{"horizontal_flip": true, "norm_position": "pre", "qk_norm": false, "moe": "top_k", "num_labels": 52, "beta1": 0.9, "eps": 1e-08, "batch_size": 256}
Rows from block 5 of a small multi-label image tagger, named by matrix and row number. Rows with one number within an expert belong to one neuron, the router's apart. Each number is 128 + 24 x the weight over its row's rms, rounded and kept within 0 to 255. All counts start at 0. Numbers have three digits each.
After each expert's rows are labels from the 100 images, of 14848, where the router gives the expert most weight on average: "strongest on" is what is common among them; "patch colour" is the nearest of a few named colours to the mean colour under the peak. Only what is clearly more common there than usual is listed. The data: single toy objects rendered from many sides on busy backdrops.
# router: router (model.blocks.5.mlp.router.weight, 32x160), inputs 0-79
# up: expert up (model.blocks.5.mlp.up, 32x80x160), inputs 0-79
# down: expert down (model.blocks.5.mlp.down, 32x160x80, transposed), outputs 0-79

# expert 7
router.7:117157113116091174116137133125103119171097163143135137136134147145112092104125133123076127114145108121128146100130107110165146108160127140110069089154131174136160126149113091134102103161132132136108140119087111153142179120151126125142138156
up.19:097116129159128153136116118129139191089136127120106084102089161135086083119110124151170130133140098130140103080132140147120129100070117095079169134125122101138118119103145129126126155151089161108151178120138129150149124127104122137101120149
down.19:132128101109070162075100141121111114115110142145118142156144112123113123138092149099105105133119098151126150089133137147117128144162062143135109116116099112117120168113123156110179088169115128099123157160119129138131137109140111135134149151
up.20:145152142176145124152097159129144077141133140120126122110140130155133154128163101149115151165107163133140123179105122140109170133111123113113126146143141093153117113098139160090152127085164171145099121087137147158135069134127134157096153144
down.20:100107147113071149144130116079152085117127112136165124114145166138120122110141146105109145092126079108095163155161146126139149148104095145121140138117103128091144130100163142106146111144133164095169140112136145154122157106149111121135126110
up.21:172122126127106111184139146129126124128124096144146141140134091104102138098147068134152130173103168132124154187134141129131158149125126148133189124130144101126109115119116139099102145124077136129108131102129192115148117116166132135135157124
down.21:107154127132088154154132158094156113098081124144119117085084120178121110141100127132126147153127131098154126137121130168162130159113081101147129125115093152124149112094158159085134127139127162121085137151137159158121154130104123121090126114
up.22:116130127133123174132115147101105124132103072139146146148166141085162094136159123097119121080159161091085122133155126124142113145110148159169136121134173148142135136108170137103134120111155120135152112110119130136125096114106125134117167145
down.22:124187146157084096131112160143181155099147138098142168129078148105140113150094149160109127102091099146124161125105102109123143111113130154121150121141118137117163123151126114125123178110154169120142124118156129122129177108148108132135116153
up.23:166119120121132102142131114129140152114139107118145160147156069149145159132129078111164128122083136095122102120159170144138161163087120080120136157144107145162097139111119129122126141139118126099137177128141143097135155125110131116126145116
down.23:154108109119103129141119124142107141110126134112123110151109144172128113103110114140190149172117136097138117118138157194098089137146134123144154141152084124145096129103128148110158140135126134126153143124114081095140128143095129134118119138
up.24:131127127139133159115126148113076134162126093161162170165176144148174121098139122111107132116135157108092122103118139132149122109126128110147083098142159159130146113115129113137108114131172114130116132064092113142140110121148091127099126119
down.24:107165127151138104124123144123141135130137165107134151125104142078139132110130173168103109068165115159133147127104141102124142093124165140124130134145122110108179135180136101148104151143178119145169110137146119139120155114124158137118130145
up.25:115149127127152148145137133133161104095132156113153077127100134167112111138127154125140147127150150140151067094175149155125120112145110110075131132116107146124142078115116160156117147127106187118119125106128152148112134130140110115131088113
down.25:094144124138128088131136123134074127134164138158102121154171115141148113146136121158102126097135123155127093125150106151139133104130118143124097107109133134149136124171109139125114118144126111151100152131156144159135167107181146181127164112
up.26:112121133123128155134153147092106122158106079123146141132155117092139116125171096163126140103125157085095146141117150129140128160062138171173153139142173174155117145127171139163136145084154119145125141112125152090126109139111144132102152125
down.26:162165137112116140155128181133154174128139144098150139117081147140142121106065154120106135121121089155145129121091127170122123126171111136127147077115098122123143129140126127095119157151084138134135088125139123126117168096128127124145117159
up.27:140113153146118159128132128127156165103144126107156105083092138117153129098135123104129133141154156125127106102127117138118110129154136133140171154118132114095102117081112124163201156140154084125083148152169162101148094119131126140143103141
down.27:154114160131106127153132131145139130125116118130113111087116122100149128097129130117105136167117077146103117125081056138114132148093123133150110103092167126128102142060117124115122131156120109092083132095132131104134111147128107151134080163
strongest on: brown
patch colour: brown

# expert 3
router.3:131157145134113117106114171157156152114098121104087142131145126097163163105125128131143119143128122132115100131157145135126131131136147116139131123137170118140139115097124126103126144117152121096160069090130140113130129121147127136148117131
up.0:090164126123108143121090164138144141111119164109114113146156136101111087148131119119148160091123136149123197120165125097087115123154121118122153143125163122115160129130118140099112136139166147124128104106157126104161165122161142107119164144
down.0:119102119098153127118139123154085136114094101150114066108139134137120116102159112142131161140110148122125120141114179141103122161154149163136195114077143098105133133119146140136100080151134151134131103136148164104138126131118142125110191119
up.1:111128148127080165156146142163122114130110163145132117138155103105124131078108083140111146147144074128090132131131152096127114165139118110096106142139128112135123112096130133096102129137115142118109116127132163155166122167147130153119227144
down.1:105140123114132125125114123122156141112157161145109143157119156105110102130114108126139148116149132144111120105138163151117139119136161124112142121144110138103137133121145151166091134191139108130169111148121125101148148117121106129123098167
up.2:113156137125100157131106161118145133095148151117107118125161150101122109126140100124124176092123137168118160147128141100059124115145093136108180117130149120124157132101126117094124144086200145102133099110147120093149145119149099127115153152
down.2:109133124110152098119152108141081159123097121165101115116163142151155117116119094143149143125113127109135125149107178134123112113139149153119221123076132112099114143145120141117102079128120141137124139119159153090149137140106142121109177145
up.3:108115130149119158125120171101108148095128117123115104131172143105150101131143117130099155066132139157132165103114136102113105115156113124115177130122161145148142162137098140090149146090168139106140082123150124097178142102110137124142148160
down.3:153117122100133072132148110154068168149118099160124102136160142152116108136122091129168125115104141102145117134101185158113130131129136111165206104059113101122114123170117149107109086119149136121151136123145169077124126132085130126128168122
up.4:117125150120111142121144111166103125098170081122162149131104178148100092106112132107170143110115128162095173082151088155079123136131123154147160154106146141123136118118093171116102164134149089095122119113154111112117158111158149129168114129
down.4:159126127189106080148122081118110122158112128153132108135127098100121143206167091144133173101149111126107128131139121101154133124123126141123133116115150119115126123118131137158068090146116164162119172081109127100129125143123171155151146121
up.5:089127136123145147134182127138100118109109130156122167152134169133154090134116090134134174090124122125101150159121146161116138148084117139088125131112114157116097130114135125146091169129154104165100147129117143096120150186160111158129128104
down.5:140126132171127104101141107116148141122138157138139127173118105135132126126134118179098141111141170121152144161091148110113167154137186180134098122135099146122157098172131161166100115113155139152152158094127123131143163166117154150157130146
up.6:095138141090088189124097154136141131106129146091124123113140147114114116127123142069131153122097137161145185116153135117107138133173105116108185132126162128095136098122119131122147136117172124126127094138180108106171171104156124122108151175
down.6:144103116111120085111143077170078146129109095177101083104157127146125119144129107146154134126099126106138102150119141127130113123154142121141219114108100097100114152139134115143115081149122168155127116102162176081129153125134155137108160150
up.7:146131145100116169141151118123107116197147150104147120109129108147142149124123118122133137141123085171115145166148135102136135124116089105079082116132128099136141102075109140134115142134152150104135182102124108182126125133166128134124167167
down.7:102103093091100118144130119107152139096140169109066118099193157111129095085094129148104138154119162159108092151142103149124123123149144098089131149143140142144140162117123092125106106144124097103149107165141117139133137131090121151065147147
up.8:091126151135174145143107148156104121136098119115124143139126176155131082101138143151105157131137135162094140063128133179133107125159165191121093110142112142150110067092121125136145120124083113157128082112095122192131134119129122108145122108
down.8:138109109151096130109119111097103107168137114115110110106156106133099124152113131125105129147174118122103167130115090054122128135159147154132093164117145120115140130194152120135104114134128099130176166108140072112130128163142162129140137144
strongest on: dumbbell
patch colour: pink

# expert 27
router.27:151157139126141102125126118139187094104126114147147163149110125102097138128112132142164096133160102124106109181116127133099141131104142116155122152121133116115144131143119131106119133093109101112129150180143156120094115094098161120167111080
up.0:119124118162112112123142119131137153106124149111128146112143122124129139147128126140100150102135137092163119115055135095122116105094117102151153118083121143133150115116106162118086112152168093086103178150122121093107126118102103142119113105
down.0:135138110139148164146103158105122138107141164137138110135131158128165165104123125124155134136143161146135099113117104124136114129131134141151157115174096087113108170118121140142125090103175221167177159161096133130112108146091153087129132112
up.1:105134136136136176172121160120135129090128145133189109092158143125140151116168164143106173077131187115122140113159144147164136105158096089147128149091167155103146141091125172155118123097139104112111125166102098132113136075146100077131109124
down.1:136151131119137149087154095073096172089144122125182149169120097131109138153112108104113126112101108092148118102105145152124158119118145136181132133097136132104126154157106160158164087163106140146142159100121121158133095095121126103091123113
up.2:126113126143121128093130125137116109123125111096132144112096132121147096129109128147144112093120092145097102147127128106132145140143119151194125172112121170153133104166104097138127154107102123127124163169142133169133146129107167137185109078
down.2:144139131122111106157124136159122147119065104099138124134130100158118110147164177136095154187112136181143114100156135096146118181129134101083113104117133105157104140120148139130105125119061100109132123138096135168082108146122143169123132131
up.3:104078135165152135108148100137127109132114118145155146103110148129125136083120136126147114120113072138143169148122104133165112136179093118106128131139153145139116106146074160134106098113083084140119125117116140194127139093201144134101127137
down.3:102122119154155141112180112110109125153127096177144107103129122104123138077101099148164094130132117106162119100099152153102154133116138124172157122087113093100113122137144160120131134119145142118166107120123123068104090103099117136117139131
up.4:151115125131118176123108145117162111169120139111128077098096157129132153126091144128080145164137139151160078152172146121121161138152135140154081163145169128183132142146165107155126107092111128119135127078116155155112105121119159136096127172
down.4:115129084154119114073122163131111121137141144106094136090136126124109122087106128176134126126126129129153124112126133144105150123117137108134140091150116114133114136147139118101120146112134121106187103145145121114104125103116107152086120139
up.5:131133130160135123166129127169136069103159151111134098105141114133128147171087178133128138087125113160146151123096078141143139109164126084165150158097145138105151109144086116120142149141150144183132093154149128153141144102146129121138099127
down.5:103157129114152114116124174168116128198125166144120116122106142127117128074118153159126150166114105111147137109141133145159105150109146133140109162116138126143086161130198099141135098129119123139112152129143144144141090144096124126099111139
up.6:129138135092065108121135110110115122139124133100085139125108171165097108149090094149135104098089090137166141165109132110107126110099116127156119153139133150179102139153116101104129133138145086126125155069150144103148160129115168123141134136
down.6:176150099136152142123144114070099132145129106130155114157129113087110146085107119135170125120184157103084084111122111107116158077116158156114074111099110120158139129176118148136060146129135082135149140131109129118102074137107142145117151091
up.7:146125131140135131149137141122145133134108139141126114139119162160122148165182166138119139132136141094146130133174149119129139152120141095175107133122116129115145124125143082136138125109149094137120139151126106110118131131113117081153112062
down.7:123129158121153123139121095130078157080153106163162105119147117118127116169106119131121119080061109133131117109107148170132110133154144067155145101158101133155143127108106131143145078130144152119126177122118109146119143078140152143153065154
up.8:128148135083180148142123130147133108131145121121168085099162111119146099118079147127107123084124143135082150086155114131133129093145100109123128148092113133134143135122120129193116133124133107135099098182117136143115145146161088084106154111
down.8:124092142156121113142108107134120153127098124114161195134136102129143135136151135119110137144106140083133141118087123123134113138093133142092118123113158151129123147103132132135130130150087139105094158171121156138132125101144107098108146094
strongest on: house
patch colour: black

# expert 22
router.22:107132118105162091186169116148087153145119161154146136140127104084117098093137142145170102111098149119110112136148149090153117153136149099112152105137082135139098094156154139110135144147142114149164105116155112151161189136116165134125110113
up.0:170099138116110145127110086123118122143112105147105133127124116143135144117115126125125107150188139109129158103167126128160104156149110160080100107151100118139130072101131134145105158167127084113121135142140130106146091123154141159158151102
down.0:136196159159132104103191099087084119093124121115133135137110109112150155142146115126113131126137096118128154131126152091117147086081117124131130114132126133114154079136113170143088141106143109164127136149104091121139120139098136097135156081
up.1:104147137110157148108161137138125064114132157138160128125081152155078114094125150162115121122114147080118160086112159129115112091130123153140097129103118149118158139122116106097151164106096142119121129116108142107172200075147115115101077071
down.1:131123106120090129144130142151160145121130080134130131158121103134115132123117152107108135150099103131123156130121122142094134123120114131107086091147105125159151156130131150098172137138134147086122135124096067131140153118130114160140100180
up.2:094124145182117177134090183143123112122131119147153099116123144152124135108153138123107159152127130168106161101161138142157118147145149133132092170146127122136151087113122114155103154102135120142113131093143117173135082173161136171125143170
down.2:141129169148115132152139090106141119115138142108132092121140142119122129144144157097091148154130150160150142141147131152104128108121076134086147110110148116101138100060149130159149171104123140107114128128127162132129093143150091106107150094
up.3:121143163131120119165140136126127138155128141152139090126124119072104150123151080122110158102144091163112177133120130106119108097126128163136117095091122138142067131094107095140119113148125138112146123126090162117126105143163120128106149159
down.3:118118117087105120110131115103140076168111125132066089133145119119166123121123109121115102098127142144103106104162134129139141108117127138111139139139121124104173152126141158151120111100173127102171119121146152105113118139094097129156112143
up.4:125141143121140114096166128162123133128111099124189181116110139110117115121163118115129106151117109130110127085125082133111163106103089139127113085084093131109144166115104161105119112130118132107113147123106088153103149150119094150091099083
down.4:128134122092088146139103155142117154128058140166134128147134096156109132088155086102112134127108146135139154117142107165152132134114121140141189104141112156146100142116131149135155109155102181101105153130144141129154155141144128117132136134
up.5:115102139102146150142122131118102147116125154133103095136122140117117103150155125120101211092169099128155158152163130164116132160140108114118132140155120104106130114109143135114161071094092170095131115087095192127085131138141113133147112091
down.5:132137115106135103113100120120184111141142172085138135084118137160122118109116178177128092140115144133162125164129125146137120125145168126123108128161097154164128119166171126125157080166125131117155151119154136122158165109097134110141059137
up.6:173120138084055174128141108134107127083133128121073109097106140094146120138100091152135137117168151129121118107126112130124114141093141175125108176160150116143149118120095165118087117158157120090105179146154143099130086147133135105127184150
down.6:141144110150093101160101133115117151129104171117095121120137148114123138111163116155121145131112163138139130100120117100126095147125166134137126128143161143125089130125134110072060082183163141163101118121126157132142123115134106128149152097
up.7:106129140119133114155150140124123158122148160139145112122103115089087126148133091097119144132103124152120130154064149097131151114129128122135143095054155127108148145115156100112149127169111141132146096119143157087199118151137120177095134169
down.7:126105102120125084095137125093118116107128128155106120145167097142173152130096124151106106105115117171162115123111120120150140113116158107139171106118157117097132185128135120160122086089136154134100088086070138138116117095104117148104131160
up.8:116105150126111101140143116104119153155127129167101123142128125093103139131151110114144118084148129102112126143146160116139081153121134140136125116134136147133083109145107107131079093145133133136157099106130130113109094172151118131113156142
down.8:096166135125125138146147129103143104128103105169104098136164105160183135148130088168090106115115124135139095129121105099169147061093123151136124105158173178152084157133123110140113146096135134164094134131151120118146134121115122098129125134
strongest on: metallic; white
patch colour: pink

# expert 15
router.15:159136123143104135169115107122129132081128105130141133133102105133149186143104095131152120143162139117139113128078152154111136105116145095100140148142142119158119101146110111135117133128140108127112101132133127122133097096137164125154072173
up.0:111135120100112129132155118125114101123122157141092132104116126111144062160108151112165123097127142107153153136180151076118104129104077138098133140108168113099171147111140116111153157140146146120127124152138148162133171147093140102106149116
down.0:131066124103085126201125187128137162158081141138101116154136090139114083077111127130133137125111114141126151151128145150104117137105123132131140107102152151131128114115096163103146139117134104102094109113140138112111124134128120155134139109
up.1:130158139137128108144130147194138136117133121122150122137102111147140118141112145159145098061124133117116122124133178162147111098138133122109141109128118179152120117146134089167144160185116126144094100155180120119177156111148125166153104155
down.1:078134128114110107098128101141134108109141115154124164130087108134098144123105113157153108104115114123165094099089147127161121116167147083165114165145119149123133107134157103136132110132084164149143132133119137102145175107140198149115116129
up.2:126101103137111175145115093084097120120135109139111119094130126135119148108137133085129169137161137134098133096113140151101153153156122124144158161128135107113105127097113126130102185102164117137147126117089130105099109114098168157134109135
down.2:173155123158120141104152129109153108116163141117155107106179168156163157142159123137115161123141111165165138117164137104160137143128136134131082166117110103112109116109128156161138089115143140161122158106114123155137095154149119106151099102
up.3:126155153151107159122149155116140094115117099153111100117132157159099131101145108092103140167140138171142151138113137124059126115167153137117105130137101111112128097123100165084131148086154131119101118121131141115125117134118134157119123113
down.3:116128115119138179073167128145149118137132152132113118093085125161116095137118143129138161134115117113093123097184139115109135091117144109191160143094144149116154163167149135096147114105126124133117116099151151102102170104128159137125119094
up.4:076122129141076135150148166155129180137137127123132137143103107141120104078095117123134135118141125129135136056155156141142122110175109144082179109110135132142101098129125101175102138163082177100138118162141117115126142123142116162127091174
down.4:163104096126128115095116106134137097101147113138088145110131152122135140153091100174135094143131112140198105128103082157135150121154149074126106167135126104098125152144150126139136086119100167140113103119110165134164144132128153105121123124
up.5:139147126138106119137142142144145104127128115164108152115130129103156126124134067121100083127118111195121112154093093120158146156113125124146102078100063132111151165155121129162146086137150121136142095157124107134112104128101114134130084130
down.5:103149137165137169118149109130144135098147149145128151147101138145112150162073125136115126153131111089107105152101136128139144155125138108111144135125118158145143171154127114151111126152126146117165113109123119156198149147108111142160101143
up.6:134098127106166134109131125068126093143123120104132153110121168118139103118144144134138148129132179087114154128113121151112065139082136148136077133141087140140122146113092115118123147105147102110106142116147129117116144113069162096107139129
down.6:139125136167131122179167112140103127123173138128132100131128106132121107146084117131147142114141097187106104159171113124137157127103061134093092090132133080163168108114143154129110166141126155101143117135121134137126139161133122133143157152
up.7:127143141141094196151139091133110123125154074101140089110114143121119107164125112117135117137130097157105140090141087122118155107107107145113131143158138146144106096160146130177093159132123121145107133151148093100116152141166110180145097115
down.7:141170096185136105103107100128193098104113135187120134138152122125170173128159154153144124109109149095116098085114154150127155068125132152140155121146135148114174122121136102101082127127148135138162171125106141104121109116122127111105134104
up.8:124098136151127150139114146113125121099132141155142083095139136097091116099137157049088151154154119150124132122117105145131123125172129112162134125120102101133107072099078112109127161120153156107165127107115118141108102119114140117167166106
down.8:146152117145143152123121120123181138140162139156106116132155166147127127163122103120092136141130136139149118111152132100124127110109159125117080178117150116143130151138133103142133084101133117157117141083129122167122102144146099118126101102
strongest on: white
patch colour: white

# expert 28
router.28:154104126142133143146121136111146155120116131143095109113133126095117169116131127104152124141132116114194087136095096117101123136100149127148135159118155119154174116141121152114098124107104132104180079138131142113108094114120139087155101125
up.19:132171130140133119152120122158129095131114145141135113138134105100091162136134121092105194135138108112149137120110123126157114155129099121092123129078078119151170122132119149136100122117116126137136130118117078189113116128116164140093144168
down.19:152121146132120143123139088116119127131170161115130090110084108111106100124113146139115152133125099131137177161099119132112094121125139102128084143094147131174107117134124156149181067099100153168104102079116138196152129121152149113133136170
up.20:123120134087111118157097148139101119130124146120130119144154110107112150134111123094098126106136138132140118154101167102137100099133105146114128144110108147145158183129148144138113125115141138099137159140120128189125127140096101157118141165
down.20:122136121101165136107101081126140132124122147130145118097103114098155118129130142098171151132134138083130181144129099170136094148158119131114115115117137139131117088152127127164165104113140132139116144148129074143121121109139162079152130197
up.21:120105142158116097183148126101103125132126094126111142155121135172132127122144120131090108149128118129107147130126143144099142169096117100155133128126134117146115107101118123104110118113105102154122149116107059119115133115165089130115171106
down.21:172127133125148160157116118145095101114165098159111108130115137133122098092131140120118106118093152136090118103164122138102169131143102123074131138130149134114158113147170138141114118135088137091148110098138151134144140098169128139107105132
up.22:148154134140142208138144125117146155083120130123117117141141138139148123095104108135143105136127129129107108116132119139145169122114049144117111097131111125119141087099151161156137115083086151084143104146105118170109122157153106107093160156
down.22:116099122157099093117129117124102143136116117117162092169117129143101134068156095157145136155141088103151146106061173144142118119135145097128134127087134104123131124141102162119104106141177162148159142138116119101143088108134140172128108153
up.23:125103128100108170113137142128118108135119114104114138105123127095133118114098148113146115130140130123113136124160104111116120090116135160089138157166130136160122113103124111136120195117144129111119118135135150163127128192094136153135158108
down.23:128170129120129105112103129130124142123147104121156074131144115128121157149160145066107152129167099110183097124102134168137125134184107122132100118117093093123131100124099114127161134118133151132134149095114148182107105088147118151122113136
up.24:101116146138123127125130105120098104119165135117154138148144166179110092131138137118153179103102104172104131119172130148140147116123099112123086130127144154136116087108103161154161133143135114145111125102123161140172171146158138144126142115
down.24:149127097142164146148104114094128146114167128119082102085160136165178127107125130125132130103137159128130123119166148144140156140134086142078128161067133101107127119108145139159113161116119160102137155156166133137114096093130137128116122155
up.25:141142138145129184168152151134111136099129138104132106135140129142131155123109142163129156116137119143116108110124151152124119103128075120130128118108126121107144137113144163159130093120121163144136101105094111117100123134161130138065174168
down.25:076103149153083111115147145145125129139117127121182128131108166146065115115139126125118163166128107122129188127096159119106073152125131101121118139106163137151090124132132143129101082121174113146145098100126101089155134121141140138132107142
up.26:149116139127141168152146119144118147105142126114135119123129139117167132089056154153145047123131109145101086128160135115158120113113112147123117140114110134132153111109113141145126105125072149103118088177107164183101129157120101108106149138
down.26:100089110158122071094130100120073159181087089106154124145138166132101102086143089144159151152157094111135162115116170148139116129145117148121159165109137110135135112141114151109106158132155147119166171153098114098130099134162130148116107156
up.27:123132125128134096140139129146088137188120153110109130115094125110079127144118082098143179142146159071157110131122131105130108106115136167144134117080114145102136147180152124128107134121158133080142201114137104088152130145093120168172076133
down.27:102118120129120117115127085115165144115142142131137126118105146103152124175145161138155166098118159153152126131103123168138143138081160120148154120143151165090119191121119095158119145127132089158107116151164116153107177150091164110153123167
strongest on: orange
patch colour: white

# expert 14
router.14:095123118114134181089126149110151111146128104131163149153137149113103118124133143154089090069148168129123165105101142097154131105130135178160099148156146190157100148106162092122147129137149135134129144141095142133125193109105154146112122122
up.0:138152118117065131132104139150109113127119110145172108113115154158112109147097132130115169132183153109087097131156138167136116115145114177117120117100122121122123096124133152158073166119075126146081128102145172137111110129113134130125134118
down.0:118107145144132133141109172090123135134082090134101100107148132107119122102113112112148150121129159106068146116138160172111154067113145146146150125101172122121123133076164128136113138106123116118101131067112149124134108153137141159125110137
up.1:158104126146158144122084123151095072137104121140125127120200093125139183111098149125106145121134125095134125112143069137114137127134131134137100132125154084117161081093130125137142127113104112111116138101124114171125076131132135135091138130
down.1:079130091119155145140147109078169145124174112085130117101129162118099094149124110116162126092115182102153143131132167156097114105069118149170167160111142129140129174117157100154140132109141073116117124124175102086156148124116123134129129145
up.2:133156132150138116166084168152129097115142138117129095101119055135120139140075142134140143148140121123153120077164143150106186092170082118122159129120139103087126072095140152162150152076108159131090105121126166190112114158106099155096154152
down.2:107094147117153166094151117060144124108129144148110112166098126148101116146150113130091086136131133132151076143135178124113110143164106159174116103105155163131127161152145098155127131143123162147114098168106136145113102104151095130086139142
up.3:155117127168177111144104115127111073124135156138124105099165099135112195126103156158111148128155116132157153120132111125110133129148113120155115142136152090118117095087133158127145133112110127130118138128085124185089089144116160123092120113
down.3:090124136135141135112115142139174176111111131137079125129089145093104107120121124143118107103082163093136131119114166160134110114122149155137173132137140168162154163131167094119135103123122143118150107110149117114158134111084110113147083134
up.4:086097135112129124116139143149137113185102164146089134151098109125136133155161110094088127161090098128128095163116128075129120107176134123117063111114148134130162131162129110133122080128136171155117112158150107140134104145147096159081141116
down.4:129111115145119123098116088149118131154147144167120146140153112127142092110139120178155106157122105150134142115174113148106125147111166109170151176148128127138072168174141139169120093143112112152146141150174130118123100154120169142123159119
up.5:132128133144117109179103138118115135126115095086138128145106138130146128151131107133131152104174129120085125111195141117107143157166159155125140125105137133114129156135137142180143136165124126168108100157139116092127137135149140133151147105
down.5:149114101119121116145124145158159130149116118138140148161146113086141154124116137098127123097147097155115131153115115090126155123157106118177166110131103110116154171148166137119121100114131164129152110141092122151080123100109114144120145138
up.6:138165145123135142140126146135112133133129158111100091095155064146173117147089160131107146143154125131151086101146133128119150112138057125128163095116148112089122098082143127179169157087082179122059121118126143144112142142137114130104115142
down.6:114093090108146145134172111081171136113122145139089101131117106135094148157165129145098127154131169129163080133102149112117102138155107120173159102097183149114128162134124116141111085121099129144079115136095149150131086117104097123082128107
up.7:187133106082122143117128119121096112112096139148127109123165192110139116086106109098108134136148138143101106154120103126121154125115094154146136090121131098091176117134123161090130146152143107139111135151151159111118108140118136092112166129
down.7:141128124146084118138158117119095128139130109117116134110112148121078115098112088109156143142107168123104150129101174178131148093139163074126148132124107092133170106111168119113119111144115138116146137102087111101149140147093154112147144114
up.8:093118135117128093148141173071098128115147129115123120125147110117106071118123141129124135096151156115154108139127134124119094093143114160113158120102124107111136154141126134144114174104127139135152082126125113085102120124138134123126113159
down.8:148113152124135103154118092152098123139135092119168156137107138160130170113096117140193121110144134133148126134113172157101151127159109084105166109130108113135092128120116155124116133093127140139180107082103094102154191092155153182143107153
strongest on: orange; from above
patch colour: orange

# expert 17
router.17:118137118114105115092140116091114115099127129140096117145126170173147102150132121160140140118109146139105161107159124166113149113116127129148126114157140122160105090103089131140150114155142145129097175110138124083176193170112168110136131138
up.0:157135144150113133128126153128128102149159112117142139150112128092162135126144142152127106082165138149071130116115074127132092099114134129096102127151138139137152126129137115214109139163099117150124117127137155152139087131136109121128157127
down.0:159173140189094106174139142131136133146081109148090121127149133085172169146145123133137140133148116135139117093090127128122123092136173128123152111147128108140114143120156110121136122122119113150124136139090117149155128102067140118100130130
up.1:140119123151148143176153111150147094110126143151128113133138104133158114124107078089130158173116123123158145130137097147157139151125117108084109116129097115114129095124133185119131102117103163097147128148157085171146149144069120117141144150
down.1:104126154142139125136126149145172104124117116147141099115136132119116108156146152124081134133112155120136124153150059093119108126101133144115091166123139136093184122140115160107086144095116168133125140120157126164132149115151126117158099111
up.2:143104126141149099127088148110163127163142145087105138139123116100109127166130116138116137116144130120167087129160157102080145121152136119134127126123144112093101107108134153141120125118116113130126100070082126140117122138099091117145136074
down.2:160120110155126085105110110133101141159127112112146136132135164158083088122117108130110107160119128161099116126135120137121176147072128136126126134124072095125157101124126139113158154082077150147157154147101155133128175148112160132104124107
up.3:159108130127161107161134100142160122136174124125140108114133143124156117145097120125110127136128106120095165150150120145116154142156113174130137115107136116081060092107138172186125107079098134112108097118094102137095121153172083151151093097
down.3:093126119148140119097118117103104113131165093166152122143115166129091095138111097125136116119144145111118159099176095119158123125099117151109123173123143135111146142192113159157083126111113123169141131145126107110161162118175146168146129150
up.4:091123118142126119139147098170095117128111098138127118138118158152141102147150147095123154155132115085124134114183124118097141115107079114133149171126129105102132118132149175098114157140110149130138109114108152147098141153127099165106115135
down.4:123078135151158120144143145129151139128125135097161113106093137105127137133098076098125131197139099112157138166149141131122143188119129157197141157122118114107139140092112166170137127145083138116115118162122109125107119143141103182141127111
up.5:193171129134161135138150102173124135157107117150144122091128100109147140172126091125125119155150125144167092150186132099159136135150132149133113127105146137137146123136129114178100127116139137142139103122158155154123107147110123133116163126
down.5:140108108141132130126130126115158100138092141110134132112152130130114135136123102151136144137090105134142138200136124090166162156136106143129121126102148120131160117100123129128139143132120157117100098129162136149132160122176124110126159122
up.6:129063125144156131145145121107144111147126128123139107069116122113135111163090101089117129176114089129148155160126101142117172161109102137117136108070124101080082125117137172173109126119139144099119123172136122135126131148118119141102106155
down.6:088116126122142130111075129116170113120109101169145128130121132125093139165145170159110126131138127121179145144130084097145113153153140128095115179142090127102195117152102158144076127155108173130174113126135125166147138122115135141140093135
up.7:125087111137149128176145125116138095123098142151143108092113106124128126142087086104141155168103111125177169132124101144151140164101103114102139109100111110082117131125146182142114127141118149113121103175131114151138128130109121132105111160
down.7:101114139151133122145125144121177117118097109145140114131117099118104124164155158144112120131093125111182123138123074094119120147141134126098109170129122119100198115133108150122093128127114197124130116126146124170133127114132124130147094116
up.8:113122154130162148173165138138119115161158069121169134104134090086136175134140160094096177083161117135122116154155116132119111141112113123119116125098145128107122132080133144144152121078078144138094092110079127174118135108156115130082128136
down.8:130122127131112093149135140156160153141142154071123098084101152081117129118101095117142134148127092140098121124127161077086136170075174163133142146130133068085103138106121149145062116133129125073117142128127129082109128171126112136131096120
strongest on: blue
patch colour: black